From a checkpoint of a small class-conditioned image flow-matching model: patch size [4, 4], batches of 384.
Rows from block 5 of a small class-conditioned image flow-matching model, named by matrix and row number. Rows with one number belong to one neuron. Each number is 500 + 25 x the weight over its row's rms, rounded and kept within 0 to 999. All counts start at 0. Numbers have three digits each. After the name is the row's rms in percent of the matrix's.
Before each neuron's rows are labels from the 100 images, of 14848 (inputs lightly noised), where the neuron reaches its largest size: "place" is the part of the image that holds the peak. Only what is clearly more common there than usual is listed. The data: analogue clock faces. In brackets: how many of the 100.
# gate: MLP gate (model.blocks.5.mlp.gate.weight, 256x128), inputs 0-127
# fc1: MLP up (model.blocks.5.mlp.fc1.weight, 256x128), inputs 0-127
# fc2: MLP down (model.blocks.5.mlp.fc2.weight, 128x256, transposed), outputs 0-127

place: top right (63)
gate.159 094:521493475494498514524502515499504512443486512461498512510474497503492437508514495490473486546446494471473481504538513497541509528549501529513494502483492479521479512479478496486521492500504480500495459509512526488489527519509519504474473477511517533522494544442496461515493518508509502489530515505525470532445492503489510561531486480502515520484530561489459548526487574508449475496484
fc1.159 093:522517466521507515483494503491505469542481459521504476536490510501501510514508495490512476483478501513459491503476506518549468488542469488486551491479500533470566447522470520476465502512490520520510518440479500491501503476510528509496523496529490537520515487493513459515498564528495509521502514538437464536465462506499494505527438501528501505489476510531493509557516538501485511485512
fc2.159 101:486507526477513441476529510515517469590497481492487531543480502523496476497508485500511484513557499508546485516495469499549475487473527459512524482459499532502522531514546469484518501519468546507492489472500504492501484501504488508498508490467497442520515528496501548506499504492505497469489497510476478515504527497503480471464557507500517529524473529519463525570513544499500523490502

place: centre (57)
gate.162 106:458504503536485526507468473551488498518482469493487509521542508487521474493502483538506523507493495529559479506465504484518499473500538502492487486475506516505493503504528521518503491497512527480531461524540495512505477474493522483523546488475481581506516477500489510582496482488480499494523485526509550481507543487493539483490506481522480526513503474465538523572501519495561529498499
fc1.162 165:485507514487540523530499520438530455510490499504475495497490513464489513606554494533507500526492508473512486460539508461478504501498502482510501493504531492504525501593470463474482503481498500514488518504498498490441484498484508482489502477489531487496480499449522495481498498488543508485490536494506508489502478460484489516535513500519542496525514464508496481494509478478530475501555
fc2.162 118:497493540485517555520483531531498497467544523500498528526487481539490526515475540516495488533485485485504489516468476478569484449557498461447545476507478495513484505527481478491496512509513541514517502466478486500493449485511504506499514461496494507515493488520469527513507515511489482515483501473541513510521473491511502547495500478436486478550469517508525536525478485508498448484544

place: centre (82)
gate.39 025:504523499479515484502524523516533485481492536488507500490475546536523464518522427535493494491513511508485551522523522547496500492499501546542508503540506518534511516532535532485531509576523532517519541480465494509511526513520531535483483518539491484525510509510504530529517551534515517538514523539533505523485490521519506479506539522502512504515517553509509508529519506522539522500517
fc1.39 136:510517553525501507529444473507483515488489509503525521474535506498489526503517489530495502504493531524509470487460492495499490537505497505498498516503484520442493489536510564502491548474474517520469503512465478530526478531510487510512520500478483443510509483505528469516496509510460505515524544542502515507515505522478455483538498515485486491479497537441502502491534499520505489392527
fc2.39 097:516520417500505488476428526508505513494466523527493509462525495507493515499510512500506496502508474497509491499473500506492468517477492510484512498543524498432487506504484467541488488471457485507480473514563538509495503499493532499536507500488474446511507533516501547513495475491495492507492528447458510502533494502512443565506502515497517492506524563444479495484520503500493525477498

place: top right (40); top centre (29)
gate.178 081:507465523480486479479520501499520468526435542513482467475431524524477488512486470485439520446540507477490496500487482511488490567490523489456469499488497480492485525499481499493483508512478515500496470537482473510503509486503486507479491517483463480493488513471499500531518478503519457487468480520449443496444524514505517472520520505509497433472465541519503513475496512522518509478506
fc1.178 093:541492506534529521501519526519512500499504520490498484497527455521506519499531466504503452507529502535504551513517534512515535540522421496505521483499509505475482507553501526523502477487521502532504485527494525539497532521500517486531561490475556516535504499484523470518460498512456543507478492464528514495548523524504506499476478500515485480542481510515488533494543527491449485531499
fc2.178 122:503479501461520509531521474491542534567496472527507505519476549503500517474470464467523546488483512486529552487502488477476489525481564504470502465501520471491472499528499487501523437468520514532469497506482474552519506526504529478496510481486553475505493518531482519516559501475521499531527502498506507545509503519495499530526480498515532486454527479484503532503471529491502503524486

place: centre (69); bottom centre (25)
gate.142 112:509504495527504512481498494424521530507516465496481516479471497502484486518464492485516505508486503479521518520474504529466506507538520525481521532533446486457517499476491543477513525479490504534530508516470515488490492512508535529501503535507512539523466461498510514464532511571516512497516530486546504522542501483503473484506480561467532483432535517481532543507473503468494524489503
fc1.142 108:492485501556512484564447478485489519477487526500519510487502467497505475506526492484542502551503478512555491490477504487564563483498479491497522523492486513542554561472486500507499493473478492534487496517493526485501454504498515475526496504478533487495496482506497437529488502479518524508509467475545533517501540481503492492501526501512497541501507440505520476518477500496551502511477
fc2.142 088:481464496490496495452521507534500484473504497508492489488520505513497491504516475491480531471446482469485479511493519520557533490470489498510468512481545458533502479493499467529501486548499511519460502474460480506495486528498540496488500516483496446501492471529508510525490533465500506530538480505450484466446518477497524486500484528556512541452486489560516505489530538499503557512470

place: centre (69)
gate.167 085:493515486496537479504507512513534502527520503556475471455486487496485520513507459485493502485490509507505498494479494503508542559512529510478487532496491505459471488531501504517512493503549533535479512531500536485490498466523500474542531506483516517497480495529562488495523443538496478550471496456447521482475513551500486491507478480510475479502508568462550476537512490526488481501516
fc1.167 098:513491519488519462477510520521486535497530476505496488479524488449499465530511486504504534477533484506512483517502477504503455476469506490482453520499482446512526490498513503493538511523486503483489513477521443531515520545441523487486553516508485513454507483518540450518483509501534395492496498556499532481496525501491466526509537500479496464495493519507486503494515523484492520506481
fc2.167 103:514486512458488491509511487514554475518520509506450511457488524479500494515494500576478487493477493502494495524470533473517498497492496510488492538513480520506500490506506497479495511493487514482475484499526501517541494478474485458480468518465502511494572502477396507532493479463554455510491484450513506484476491490531503510506487410495499488492536511514493490499482504519493482498475

place: centre (100)
gate.9 032:466483488493497500462499493473485470483466468458507449532480503501521484473488529550472486448459479491498486496467511499496528471472509478449500490491463514499478487474485481525516492484448467467476508518489539486490503458478536486505507481511487462485519513494505466450471531505485480474529493451489533475465522472484506494476507493504483448495568483522477534460469471500509478493503
fc1.9 221:532457534461516504520509493500490497512520492470527517523474506469486535505526491518535493555469514456498493509517513491493517498490487541441465520577496542466497440505542492484479501523489544517519516477508523474516498532519551516449501486471526482552497521493494500478501525508505508517493496505556502485476493486490496501488483535565504509492498496511481510513493539503447493524500
fc2.9 221:480497552465501486508502496500516498503469503545500508458549505506495487503501479511564485457497491474473511502513498515513495500497474519574515489458518527513523484514556489512505522491532587505499466512489528517493507543504527502464489514530453500528499512504498481539505513489495513451465505504455458499514525485512492509497469510444507491512510519490461482492500468503570484497494